Weights of a small contrastive image-text model.
Model: 11.7M parameters, encoder norm rmsnorm, encoder activation swiglu, encoder moe top_k, encoder num experts 4, encoder patch size [4, 4], encoder depths [2, 5, 5], encoder widths [64, 128, 256], text encoder width 256, text encoder layers 8, text encoder activation quick_gelu, text encoder moe soft, text encoder num experts 32.
Training: 6800 steps, batches of 256.
Data: trained on rosettes with rotational symmetry, 97500 training examples, 17.9 epochs.
Rows from block 7 of the image encoder of a small contrastive image-text model, named by matrix and row number. Rows with one number within an expert belong to one neuron, the router's apart. Each number is 50 + 12 x the weight over its row's rms, rounded and kept within 0 to 99. All counts start at 0.
Before each expert's rows are labels from the 100 images, of 14848, where the router gives the expert most weight on average: "lies over" is the class under the peak; "responds to" is what is common among them. Only what is clearly more common there than usual is listed. The data: rosettes with rotational symmetry.
# router: router (encoder.blocks.7.mlp.router.weight, 4x256, trained with AdamW), inputs 0-85
# gate: expert gate (encoder.blocks.7.mlp.gate, 4x64x256), inputs 0-85
# up: expert up (encoder.blocks.7.mlp.up, 4x64x256), inputs 0-85
# down: expert down (encoder.blocks.7.mlp.down, 4x256x64, transposed), outputs 0-85

# expert 1
lies over: backdrop
responds to: three-fold
router.1:53 37 51 45 64 50 56 55 38 51 54 73 60 62 43 47 50 71 43 53 44 28 38 37 52 56 62 55 44 40 48 55 33 56 33 56 44 44 72 57 37 46 31 29 55 41 29 55 53 60 73 27 69 71 53 60 28 49 52 41 24 36 46 46 60 52 43 46 57 47 54 42 50 61 34 54 57 54 45 69 55 55 51 77 65 63
gate.0:42 39 38 68 51 57 46 39 65 39 45 70 44 49 50 63 68 28 24 57 42 55 46 46 41 43 46 51 53 58 50 33 36 56 32 40 43 34 42 55 54 27 40 39 37 42 55 30 36 49 63 41 44 45 61 67 57 45 55 46 37 61 39 39 41 40 44 25 36 51 59 40 53 68 73 41 50 70 49 63 47 71 54 61 46 56
up.0:44 65 27 61 52 58 38 54 58 55 32 45 57 58 42 66 52 46 45 54 44 60 49 50 50 27 39 37 37 59 60 41 48 57 60 52 37 67 49 73 50 45 27 56 31 52 38 45 38 49 65 23 54 68 54 56 52 50 43 48 54 70 52 32 34 44 46 40 35 47 62 50 38 32 54 45 59 70 39 91 42 47 47 30 36 38
down.0:53 25 61 51 60 46 73 43 44 65 71 36 47 50 40 56 41 48 32 37 58 33 40 55 41 72 32 65 50 75 52 66 52 60 51 56 44 66 62 53 59 50 73 27 46 43 69 64 53 43 59 58 63 63 66 67 31 41 45 47 54 35 47 41 35 53 62 59 59 65 41 35 25 42 65 34 71 56 65 69 52 37 52 43 61 57
gate.1:54 51 60 38 53 48 41 62 51 51 54 60 57 53 46 39 31 54 61 47 49 26 41 44 61 42 48 34 65 48 42 46 60 30 60 41 58 43 47 63 51 49 23 66 40 40 53 62 41 36 66 58 61 72 69 44 40 34 37 58 53 74 59 61 55 55 40 64 66 32 26 71 49 79 49 43 56 89 46 56 45 88 41 57 46 28
up.1:42 63 43 75 49 56 58 39 50 62 43 39 42 61 57 56 60 51 51 67 51 53 48 49 57 49 57 53 47 53 61 50 48 55 37 50 33 46 44 34 51 58 57 25 59 32 57 49 55 53 43 53 59 23 40 58 51 60 49 52 52 48 49 54 49 41 53 38 30 57 71 41 38 42 48 62 51 31 60 57 42 07 44 51 51 42
down.1:39 66 60 49 43 40 45 58 48 52 62 39 50 42 49 52 49 56 46 53 43 20 23 56 52 56 53 55 40 57 71 42 54 65 29 49 51 52 51 45 46 31 61 44 51 70 60 62 47 49 55 80 52 42 49 67 58 54 32 23 48 48 50 31 52 55 52 64 53 58 21 58 59 64 49 44 36 53 50 60 30 46 60 39 43 80
gate.2:59 43 67 50 50 60 70 36 49 69 72 82 44 50 58 67 62 33 35 36 72 40 74 53 59 34 62 56 36 50 34 32 47 54 35 40 46 45 57 86 59 47 30 56 58 56 51 47 60 45 57 58 51 49 46 32 45 49 53 61 67 64 53 59 64 32 54 45 55 56 44 54 42 53 72 66 57 53 46 66 33 72 56 43 51 59
up.2:28 46 59 29 50 40 24 59 47 34 29 51 63 40 41 53 41 45 67 42 54 50 36 54 52 39 50 34 40 44 46 59 34 55 48 25 58 25 42 37 48 45 50 56 37 69 64 45 46 46 62 54 36 58 51 43 54 59 46 54 69 43 32 68 46 52 70 39 48 40 48 47 70 35 42 33 38 62 50 47 58 81 48 56 43 69
down.2:44 48 32 45 42 41 55 40 58 35 34 56 48 38 37 56 29 45 55 47 33 48 39 55 68 55 58 61 78 50 65 59 31 54 45 49 57 54 60 35 45 47 48 65 52 35 56 80 41 59 54 47 36 57 48 44 65 67 64 38 53 52 37 70 49 62 54 46 59 42 36 38 42 47 62 47 72 55 67 46 32 40 45 58 58 34
gate.3:33 90 54 57 50 65 46 44 48 58 58 51 58 41 40 37 38 36 51 52 53 52 36 56 59 42 47 40 45 47 69 60 61 13 65 58 49 66 46 41 38 43 65 32 60 34 76 52 32 81 53 54 35 70 47 28 57 43 55 30 45 51 49 43 45 68 39 58 35 57 40 51 49 56 53 49 56 44 65 43 59 38 60 61 59 58
up.3:42 78 56 69 49 46 41 39 46 54 35 54 46 56 43 44 65 45 54 35 42 63 55 62 55 56 40 50 59 20 62 52 50 34 57 60 31 56 40 65 38 57 42 45 64 56 73 49 45 47 35 66 40 63 56 34 49 41 53 46 31 50 41 42 47 59 27 63 45 44 46 50 57 51 38 52 74 36 51 60 58 56 31 44 40 35
down.3:46 38 55 66 51 59 31 66 32 48 63 70 72 49 46 63 63 50 72 47 64 44 43 67 58 62 36 47 38 50 49 63 59 63 23 71 43 73 43 64 51 68 49 57 53 39 50 60 59 41 60 51 65 31 46 52 56 49 35 36 26 58 47 46 57 43 55 87 54 58 39 45 41 47 54 47 41 69 45 49 53 35 70 61 65 54
gate.4:59 41 55 57 49 48 63 61 77 65 48 74 65 40 31 51 42 50 29 46 37 48 67 51 50 36 43 45 64 59 36 73 52 59 55 50 52 47 56 54 50 35 58 61 57 38 45 67 66 43 54 36 52 57 45 47 38 54 51 60 55 81 43 53 61 50 64 57 47 41 45 40 60 48 29 58 32 56 46 64 69 65 60 61 56 54
up.4:50 59 55 59 51 58 60 41 61 42 58 75 60 52 45 42 61 62 66 50 35 47 61 42 52 55 64 37 61 35 47 45 54 57 50 54 62 44 48 45 29 50 60 53 56 41 39 66 48 43 74 44 46 52 65 70 22 62 60 61 51 60 33 39 62 38 44 59 59 54 51 38 37 42 38 62 53 78 51 51 65 63 45 73 71 56
down.4:60 53 56 54 58 39 37 57 19 38 56 44 48 59 40 39 44 72 64 36 53 46 68 47 58 54 32 45 30 64 36 54 31 35 58 50 37 47 60 63 51 61 48 88 23 66 44 37 54 37 74 48 42 59 66 50 65 58 67 52 38 30 26 61 60 37 60 57 50 52 49 49 32 66 56 55 45 58 59 45 44 49 48 39 43 37
gate.5:71 31 50 37 56 59 66 48 48 56 45 32 47 47 40 55 70 37 50 57 72 33 58 49 49 62 49 78 48 46 73 52 66 43 47 60 54 43 43 48 44 51 40 51 55 40 55 24 52 52 73 38 70 25 47 49 36 60 51 39 55 37 53 47 44 35 55 46 51 39 51 51 65 42 71 63 41 49 49 49 60 24 43 35 70 43
up.5:38 67 17 37 45 47 62 41 33 58 47 41 56 34 51 45 49 47 65 57 39 57 39 64 45 53 75 40 58 57 36 46 52 45 30 64 67 56 48 31 55 42 29 58 42 46 73 31 49 42 44 25 54 55 71 44 43 62 46 51 65 67 55 45 55 34 40 82 53 50 68 40 48 62 68 50 42 48 52 22 54 59 57 60 40 54
down.5:47 47 67 52 58 46 51 80 41 61 39 60 60 61 46 49 53 51 38 26 64 61 83 29 47 47 41 57 51 46 76 58 57 61 41 41 59 58 44 50 59 65 74 28 07 61 40 60 57 48 48 60 40 42 57 41 70 44 45 48 61 47 46 53 79 51 45 53 37 43 56 24 68 43 65 48 51 77 39 72 46 58 61 53 57 57
gate.6:62 76 66 37 44 61 63 50 58 69 49 64 56 64 59 59 40 46 28 58 60 40 89 50 44 52 49 37 50 50 61 56 65 66 46 53 56 59 35 61 35 64 66 70 63 82 40 65 37 53 56 54 40 30 39 57 32 44 47 64 68 40 35 54 51 45 56 54 66 52 68 58 32 47 53 68 25 54 58 49 46 35 53 54 53 54
up.6:43 63 49 52 38 66 44 60 57 46 44 25 68 49 45 48 56 37 51 42 28 73 44 53 58 51 60 40 48 50 31 46 52 37 43 46 27 64 39 35 49 59 49 38 66 21 72 61 34 52 45 53 49 52 73 37 45 50 41 55 58 41 54 51 44 49 31 48 70 42 07 67 44 39 39 57 52 74 59 75 36 57 37 55 54 32
down.6:47 46 55 36 55 56 65 54 38 47 72 70 52 65 40 33 31 86 61 64 45 32 42 51 41 39 73 41 54 43 25 60 38 45 44 67 62 58 45 62 63 36 37 51 40 57 64 51 46 40 28 42 50 56 46 53 53 41 61 59 56 52 55 33 54 35 40 35 35 41 49 45 52 64 52 59 59 45 54 61 51 39 30 74 22 49
gate.7:48 54 34 53 48 58 42 32 57 61 28 53 49 53 54 55 31 55 69 35 56 70 37 56 38 40 47 46 47 43 54 58 62 58 46 55 28 52 55 40 49 30 59 52 45 35 46 51 50 46 54 43 64 49 68 32 41 61 62 37 42 49 41 48 53 40 31 37 45 43 41 33 64 39 37 55 51 52 73 29 62 54 41 64 62 45
up.7:38 70 60 74 48 42 62 86 56 50 59 46 70 56 55 72 39 60 22 68 77 46 56 49 39 52 60 47 70 64 46 46 40 44 34 63 24 48 52 72 18 64 49 79 39 56 54 51 50 51 42 48 54 55 49 35 38 37 40 34 53 68 45 49 25 60 43 70 66 41 58 39 44 63 39 57 67 54 40 69 46 49 60 50 30 45
down.7:55 47 58 67 35 57 58 69 44 63 52 49 69 45 49 48 47 60 46 38 49 54 74 60 80 56 52 47 39 34 53 52 56 43 68 66 44 66 29 56 22 48 43 53 54 24 61 52 45 54 65 47 48 56 34 49 30 49 23 52 63 72 53 55 55 56 65 43 64 32 66 26 51 50 28 59 71 52 55 56 61 49 56 51 52 21

# expert 3
lies over: rosette
responds to: three-fold; off centre
router.3:33 52 72 50 36 46 61 62 58 58 65 57 51 26 50 48 51 44 55 67 42 53 47 57 33 45 50 36 56 66 48 35 44 56 49 48 56 59 42 54 40 37 50 41 40 72 46 45 44 63 53 44 34 50 44 65 54 48 60 70 54 56 61 49 42 60 44 29 57 36 80 39 41 53 57 40 64 52 39 26 49 50 35 41 51 53
gate.0:56 50 43 41 63 67 72 35 57 45 50 42 44 43 43 26 61 62 37 42 33 57 47 66 60 57 37 53 52 50 62 44 33 23 58 38 67 59 47 38 67 46 57 32 50 47 35 36 65 31 73 71 47 53 33 59 53 54 55 55 55 45 45 51 51 42 58 61 77 29 33 69 51 42 41 74 50 22 55 66 52 42 68 50 42 48
up.0:42 61 24 39 51 70 53 48 47 42 47 67 55 37 41 32 45 68 45 45 46 67 62 37 56 58 65 33 87 48 58 51 39 21 49 46 64 52 61 39 49 52 49 46 33 31 38 42 61 40 58 59 30 60 13 57 52 51 53 56 46 46 58 59 42 55 55 55 37 43 32 56 50 40 35 41 47 30 58 70 56 58 60 82 32 40
down.0:47 59 61 46 69 49 67 62 29 43 46 47 70 50 71 59 77 54 67 62 37 41 54 50 52 47 35 47 59 60 57 53 45 58 73 55 63 41 70 39 58 55 59 45 56 46 56 51 25 41 49 56 56 57 58 59 59 42 58 51 54 51 43 32 43 57 66 33 40 49 45 47 55 30 58 59 50 21 42 50 99 48 33 37 55 54
gate.1:34 63 12 75 66 49 73 20 42 68 40 45 51 50 37 36 34 34 39 49 50 48 58 37 48 42 65 43 38 73 35 63 62 30 61 35 42 59 64 56 56 55 35 51 46 74 65 71 43 50 56 48 44 33 45 64 30 58 52 46 41 31 36 33 52 46 66 35 55 32 42 47 62 42 37 50 56 50 55 70 60 59 51 37 69 67
up.1:63 44 34 61 63 47 66 23 44 80 49 55 56 62 44 47 35 32 50 49 59 42 69 55 34 35 59 53 55 68 58 57 57 58 62 59 40 57 37 64 48 47 42 50 53 63 49 61 43 44 44 52 48 47 47 52 40 46 36 59 43 42 33 62 39 39 54 47 62 46 33 46 44 50 52 59 51 52 43 40 53 61 28 47 63 69
down.1:54 58 35 38 63 19 47 56 38 57 31 66 56 43 56 64 74 47 54 49 68 64 64 47 51 29 51 36 66 53 73 50 34 59 47 63 44 61 39 51 66 54 60 37 47 40 34 46 65 55 43 43 52 45 29 49 43 47 48 60 47 40 36 56 56 51 69 32 59 46 73 32 58 56 65 62 36 45 16 43 45 53 50 68 62 41
gate.2:60 56 44 38 57 53 66 32 35 47 19 61 44 72 39 35 40 37 59 51 55 33 55 53 57 38 43 62 56 33 44 35 44 47 43 61 52 42 37 47 59 34 61 37 56 50 41 47 41 52 28 55 44 55 58 69 54 58 54 56 82 57 29 57 54 53 60 46 55 58 27 45 56 67 85 43 33 52 70 39 61 59 56 42 55 28
up.2:69 40 43 46 55 54 46 70 42 51 39 38 43 38 65 47 58 23 60 45 70 45 61 34 35 30 45 41 62 44 35 52 56 44 39 50 51 42 48 58 43 79 38 44 51 59 55 52 37 45 46 34 59 60 45 50 41 40 49 41 59 64 58 44 56 45 27 75 38 52 54 46 63 47 49 38 40 49 52 37 49 66 33 75 60 51
down.2:56 42 37 50 44 51 37 45 59 50 57 62 31 74 60 50 35 40 38 60 35 45 64 41 57 47 58 37 32 59 40 57 56 61 65 59 38 52 42 46 50 31 24 61 47 55 70 24 37 68 37 61 49 53 45 40 38 48 43 52 52 62 61 63 47 48 58 44 49 49 68 35 39 51 36 51 51 59 50 61 26 33 47 55 35 39
gate.3:52 51 45 73 29 55 54 31 38 36 38 45 63 52 41 42 56 47 65 38 59 38 68 45 50 42 63 52 45 40 55 49 63 48 55 45 51 59 43 70 78 36 62 58 62 10 46 51 39 38 48 72 55 36 51 62 45 51 33 49 53 41 54 44 56 56 58 39 56 41 25 45 61 57 50 27 54 40 65 83 45 41 47 24 53 63
up.3:61 55 46 34 44 50 54 64 45 38 37 69 68 57 59 54 62 48 47 63 56 30 61 59 62 47 62 42 47 39 37 38 35 61 56 46 32 62 47 84 78 39 55 59 59 11 58 63 34 46 42 66 30 28 56 62 37 46 36 42 38 54 57 35 61 54 52 47 63 45 41 61 54 70 54 43 48 39 73 63 39 53 21 22 65 73
down.3:55 29 63 49 52 46 51 42 57 54 54 66 75 74 54 51 43 34 59 50 48 54 69 58 27 78 34 70 56 53 56 57 68 44 34 48 46 60 51 55 38 56 42 43 62 39 53 48 46 47 63 40 60 68 38 56 56 40 60 46 33 31 47 53 49 45 49 42 36 40 59 67 34 48 45 59 56 63 42 56 53 46 40 69 54 43
gate.4:65 55 40 39 47 46 55 49 29 43 24 70 45 31 59 55 50 55 32 70 63 40 29 60 60 56 57 57 62 43 35 53 57 68 53 69 57 57 57 53 48 30 49 55 45 58 44 53 54 46 58 32 21 55 68 51 57 71 51 62 54 49 80 39 33 56 63 62 60 46 59 52 60 32 64 49 54 31 53 46 47 51 63 33 49 53
up.4:46 31 55 51 75 47 40 72 40 53 51 55 36 57 58 39 55 85 57 43 40 47 43 48 72 35 55 50 59 63 72 49 52 50 57 25 33 47 52 66 50 59 45 65 57 35 48 48 58 40 63 46 21 51 40 47 44 43 38 40 59 60 56 63 69 49 60 42 27 42 54 52 41 54 43 46 45 27 45 55 51 39 50 53 48 64
down.4:58 63 43 61 28 64 49 53 46 58 24 41 63 50 34 49 54 69 37 54 60 68 62 28 46 34 66 56 60 40 39 55 76 36 43 38 30 41 60 35 38 35 32 47 35 53 67 44 56 44 45 40 60 41 55 45 59 61 49 61 31 62 44 52 48 66 34 50 52 57 25 54 55 40 40 53 84 39 85 48 32 44 27 69 41 43
gate.5:74 54 36 68 65 44 47 64 47 58 46 89 43 43 39 43 51 46 50 61 52 71 39 26 44 56 50 60 60 47 65 53 46 38 63 53 72 52 51 36 49 45 35 39 69 60 31 47 38 48 57 57 31 50 57 47 57 62 51 64 38 56 44 50 63 46 53 48 63 55 39 47 36 84 84 54 45 67 43 52 43 50 37 50 48 48
up.5:55 66 32 42 36 30 56 45 71 44 37 42 45 53 50 61 47 60 70 67 46 69 37 53 51 64 60 46 53 31 49 60 50 47 46 65 67 36 45 52 47 31 59 42 41 56 45 46 43 34 32 65 38 87 53 35 38 62 53 51 51 55 53 55 29 36 13 44 47 36 39 46 35 60 58 45 52 52 75 52 41 60 30 57 71 51
down.5:67 29 52 64 51 51 60 44 42 41 45 41 37 46 55 27 38 26 62 68 42 40 31 44 42 49 56 47 48 47 49 70 49 60 52 63 66 56 48 55 47 38 46 64 54 67 58 72 49 53 39 57 50 61 68 36 44 42 50 53 44 51 47 61 44 54 44 74 20 45 24 46 37 58 46 44 54 51 57 73 42 32 50 60 57 65
gate.6:59 57 66 35 63 66 50 55 29 44 55 45 41 52 52 40 54 56 33 54 70 49 40 55 54 51 29 74 61 60 60 45 40 34 53 47 28 57 52 36 52 54 51 50 58 70 34 57 49 53 36 43 44 29 65 42 57 60 35 32 64 42 58 63 74 45 57 41 51 63 61 59 54 27 50 50 55 51 38 52 48 22 67 68 43 19
up.6:41 35 42 68 50 51 56 51 59 72 60 42 56 42 51 49 53 46 41 46 33 49 30 30 43 31 56 46 47 50 44 38 40 53 44 23 47 42 36 60 49 61 52 24 48 00 48 44 61 59 61 52 45 66 43 47 45 20 46 60 47 51 34 55 41 76 40 44 41 36 58 63 53 39 60 51 53 73 36 62 54 73 50 35 40 60
down.6:50 63 63 38 56 39 68 64 55 34 59 48 55 48 57 59 53 62 47 64 34 64 45 41 45 61 52 43 55 68 52 49 36 57 66 42 43 59 68 39 47 29 44 60 65 61 39 62 64 45 54 61 61 59 53 43 84 49 63 51 41 41 41 42 45 36 56 66 62 52 25 54 60 47 44 39 55 63 45 67 61 30 56 52 74 58
gate.7:53 50 12 44 59 49 43 47 50 49 43 43 27 50 53 44 60 47 62 56 46 49 25 64 74 45 59 60 52 42 67 29 58 54 34 54 53 51 52 64 50 45 56 40 47 48 31 66 39 70 39 40 56 41 46 37 29 49 52 53 53 54 39 50 38 39 57 46 76 43 60 47 62 29 42 51 53 70 52 40 51 64 39 49 48 50
up.7:37 44 47 56 50 70 56 70 46 51 48 47 24 71 63 41 64 57 40 45 38 51 26 55 56 36 61 51 52 61 58 48 59 59 28 68 66 39 45 59 39 47 40 49 40 43 45 35 51 58 64 59 45 58 42 53 33 50 63 34 46 65 50 40 46 45 46 50 53 37 70 44 58 40 41 44 45 54 48 37 31 49 54 36 41 54
down.7:57 40 62 55 61 48 38 45 55 41 34 38 49 51 28 57 55 49 39 43 38 50 42 30 41 39 52 43 67 70 53 53 38 45 81 53 55 65 66 47 48 71 44 36 51 54 52 40 58 63 27 56 24 45 41 63 51 49 44 66 49 65 35 53 50 65 59 47 28 60 43 51 76 44 31 50 58 68 39 65 57 47 63 39 62 52

# expert 2
lies over: rosette
responds to: off centre; three-fold
router.2:70 48 37 49 38 64 54 53 41 47 58 70 61 45 52 52 62 44 61 67 45 51 24 53 42 60 70 42 64 59 48 66 58 47 58 71 53 32 64 36 41 63 45 29 43 48 38 43 29 53 60 26 40 48 55 40 52 60 51 59 65 44 59 44 39 65 48 37 51 42 66 42 48 46 64 47 48 46 45 54 56 61 37 64 36 40
gate.0:66 38 52 58 45 66 58 37 49 50 37 45 46 44 40 76 48 37 27 67 47 29 55 58 42 55 51 76 39 57 33 57 82 64 50 59 48 55 42 33 58 41 36 78 26 52 52 30 41 50 34 49 43 49 46 52 65 46 47 52 27 57 63 52 47 43 63 60 50 63 75 50 60 52 48 52 60 44 59 41 46 33 57 71 63 62
up.0:43 37 49 47 54 55 65 48 76 57 29 44 37 54 43 33 49 53 51 57 34 56 46 59 83 73 54 44 40 68 51 38 51 58 61 36 62 58 53 53 40 42 34 64 47 57 38 39 25 40 46 72 48 57 62 60 39 42 25 51 41 26 57 51 57 48 81 45 58 57 48 62 52 38 59 46 27 64 34 44 53 50 59 45 46 37
down.0:48 37 28 44 42 53 40 52 62 35 53 51 25 28 30 55 64 46 33 46 35 28 54 47 58 49 47 49 27 41 45 52 45 49 40 40 47 29 70 49 53 45 43 52 49 60 58 64 74 57 70 41 48 31 34 54 34 53 55 67 40 49 37 66 56 47 46 64 60 36 48 56 45 33 67 51 77 69 51 64 54 64 55 50 61 47
gate.1:36 36 75 38 47 46 54 44 53 50 40 62 30 66 55 52 47 70 39 53 42 65 45 46 57 48 63 52 50 62 76 52 61 68 60 39 36 53 45 80 36 36 63 60 39 55 50 49 27 46 40 49 50 47 48 59 37 72 43 44 45 53 56 55 40 67 70 39 46 31 68 46 44 62 71 58 43 45 63 53 69 49 46 48 53 24
up.1:55 16 70 58 34 46 53 49 62 47 56 49 38 62 61 70 38 64 57 41 63 58 34 76 58 35 49 50 64 44 56 55 61 43 46 52 29 60 58 54 35 41 68 54 59 25 56 54 27 43 49 41 33 45 55 37 46 46 44 54 42 41 58 36 41 45 49 58 32 50 80 42 49 71 66 38 33 48 55 46 66 41 57 58 32 59
down.1:59 60 31 55 38 53 40 58 50 42 41 53 63 43 48 50 62 49 38 47 50 50 65 56 49 73 36 48 52 55 27 54 30 50 44 47 57 39 53 58 56 54 46 40 54 57 66 67 82 50 39 26 16 71 69 36 53 61 69 59 35 47 51 58 47 46 44 51 46 52 24 51 58 49 45 45 92 46 48 46 21 65 52 51 31 43
gate.2:41 44 62 63 53 60 65 53 47 43 65 42 24 36 58 68 38 49 68 53 54 34 55 46 32 46 27 51 47 42 36 40 50 44 38 61 49 24 36 64 56 56 49 68 32 59 54 60 37 69 51 64 35 59 54 40 41 55 72 55 55 45 49 68 24 50 38 54 41 40 51 62 57 55 63 50 53 42 64 34 43 24 65 52 45 89
up.2:56 53 49 39 41 58 43 50 42 44 40 48 50 50 53 46 72 56 33 56 58 43 52 33 62 48 49 43 57 47 82 47 57 75 50 62 35 32 57 50 42 53 53 41 48 42 60 33 58 42 47 43 58 45 64 53 59 57 36 50 48 42 54 52 33 41 80 27 44 63 19 43 55 52 34 53 38 59 49 71 51 66 53 72 41 54
down.2:40 43 40 42 48 46 35 30 45 48 31 43 47 66 69 67 24 53 55 58 79 76 64 47 38 35 45 52 55 31 37 30 51 44 36 69 52 60 54 67 47 38 54 41 39 41 44 59 51 60 45 63 64 55 22 47 46 46 57 49 64 60 41 63 67 76 30 46 58 52 33 46 19 54 66 48 72 55 32 70 18 54 54 34 40 43
gate.3:37 69 40 63 39 53 44 37 58 48 39 62 68 73 50 52 62 37 34 61 58 53 41 46 47 45 48 41 45 38 55 50 27 52 68 43 58 66 67 57 54 52 64 69 50 58 46 55 63 52 43 81 52 46 52 65 29 46 49 35 28 45 54 42 41 66 52 45 50 31 58 62 38 48 41 58 59 30 41 26 37 73 72 75 70 55
up.3:34 59 31 60 36 52 70 51 55 35 49 59 57 54 52 38 33 64 55 68 60 56 48 63 61 44 70 45 45 47 52 54 22 46 67 34 67 63 51 69 67 43 49 41 57 59 60 48 60 54 36 62 47 46 45 55 41 46 54 39 34 52 54 51 59 56 36 38 63 41 80 56 40 55 78 53 78 42 28 44 55 54 55 45 44 39
down.3:51 26 75 45 50 47 61 57 34 66 47 43 74 24 30 53 33 50 66 51 45 53 71 49 57 51 56 43 35 42 43 44 60 48 60 54 45 51 73 05 17 63 54 26 35 27 47 43 57 59 49 68 52 58 42 43 60 57 25 72 50 62 47 59 65 44 68 29 46 53 52 60 46 44 63 55 71 41 63 47 44 58 32 51 51 45
gate.4:53 36 54 62 44 68 43 16 68 67 56 36 62 56 55 55 50 28 64 41 52 39 52 42 34 39 47 56 38 33 47 45 49 48 58 42 46 55 48 31 53 34 37 58 30 40 68 46 60 51 51 66 55 46 51 49 38 50 63 50 47 50 70 59 57 70 40 68 61 50 51 46 43 61 44 64 58 41 45 33 57 39 37 42 61 48
up.4:43 48 76 56 68 52 53 54 35 51 54 43 52 68 64 39 43 59 56 59 39 51 46 49 60 51 56 46 62 51 61 42 74 47 28 65 48 59 56 33 42 71 50 64 30 64 71 36 52 66 38 48 64 54 29 38 56 46 33 54 41 49 38 69 47 47 69 33 45 47 25 47 50 35 23 56 48 59 51 73 65 62 45 75 40 55
down.4:49 53 46 56 57 40 49 53 46 55 45 54 40 50 34 44 46 58 37 42 62 62 33 60 40 53 42 56 44 33 29 42 54 65 33 48 35 42 53 50 45 33 43 08 37 23 36 56 60 46 38 41 30 45 57 18 48 36 65 48 28 50 49 46 36 54 18 60 33 52 51 61 60 37 58 53 93 63 43 28 12 53 61 41 56 37
gate.5:64 68 30 64 61 53 42 61 76 59 48 58 56 39 63 44 63 53 32 57 44 59 22 72 22 47 43 66 46 42 54 59 44 46 55 59 53 44 30 42 52 50 41 45 47 35 66 33 71 41 46 56 40 32 48 52 26 42 43 59 34 48 25 33 43 61 45 58 53 52 80 55 53 53 54 71 45 44 49 50 50 46 58 62 64 43
up.5:39 45 47 45 39 49 65 41 36 36 58 35 48 51 40 55 35 58 71 46 38 36 80 37 43 58 51 42 48 47 55 49 71 49 61 52 52 57 71 62 47 52 72 34 31 74 34 54 34 53 46 67 45 64 54 44 80 44 51 51 53 62 53 71 64 31 54 45 47 41 22 50 51 62 37 27 43 70 91 45 46 50 37 25 43 47
down.5:55 65 52 72 18 47 43 45 49 62 59 42 47 55 55 57 51 69 40 40 59 40 44 56 46 51 47 28 42 31 48 52 37 41 51 49 39 34 51 49 61 47 46 64 67 38 66 66 49 60 49 60 57 46 57 59 31 71 79 50 56 61 47 37 62 49 51 54 55 36 77 30 55 63 49 31 39 49 50 52 59 62 57 48 61 51
gate.6:48 45 60 41 42 65 40 51 66 55 41 38 29 53 54 48 35 50 53 72 36 59 53 29 40 51 62 32 29 49 31 46 62 62 47 30 38 61 67 47 36 51 42 63 42 34 69 46 56 56 56 40 48 48 43 39 51 47 40 61 49 60 44 50 75 66 63 47 41 48 76 49 36 47 50 67 47 39 47 43 50 43 58 27 63 48
up.6:67 30 60 40 46 32 75 34 28 54 58 32 48 49 59 45 61 61 54 40 44 51 66 54 54 51 43 52 56 46 60 54 55 59 27 37 44 49 40 32 42 48 62 49 51 09 67 36 50 60 65 29 57 45 72 22 60 50 37 48 45 37 67 54 32 42 44 53 21 47 62 67 45 51 56 56 46 57 34 46 34 74 58 34 18 42
down.6:66 59 45 55 37 49 42 46 26 45 59 55 52 47 75 42 62 41 43 59 42 15 43 52 47 42 58 41 52 52 47 49 38 57 68 54 53 40 49 62 47 49 40 46 52 49 61 74 56 46 44 30 60 36 46 38 47 53 46 83 64 39 51 44 51 22 37 41 52 42 53 52 59 65 53 36 58 60 53 80 63 68 56 72 51 54
gate.7:49 59 43 20 56 62 72 56 63 75 44 38 72 38 50 39 25 53 41 28 63 31 63 46 57 50 60 35 41 49 72 40 35 44 56 26 48 46 59 41 39 77 35 65 48 46 60 51 38 41 41 41 35 46 69 52 69 34 36 35 42 47 60 58 54 36 30 49 58 56 50 63 55 53 57 40 52 59 62 21 46 43 54 47 58 41
up.7:38 70 81 35 43 50 46 42 49 34 47 56 63 51 46 45 61 45 46 56 40 30 69 31 48 42 55 37 57 71 72 50 38 44 68 46 32 58 70 66 36 71 55 46 50 50 53 72 34 52 54 57 51 57 66 56 51 46 32 42 23 57 51 55 66 58 45 32 43 49 44 64 59 48 47 35 44 45 49 66 40 50 70 58 52 35
down.7:38 57 55 54 61 51 69 63 54 43 24 47 44 63 51 35 49 37 56 50 62 71 54 46 46 45 50 59 52 59 07 50 63 62 39 40 54 50 37 51 54 40 38 60 49 46 38 37 66 45 52 53 52 65 51 52 44 44 65 62 46 75 32 50 44 46 43 38 56 47 66 29 58 38 42 56 41 47 63 34 58 67 51 40 70 37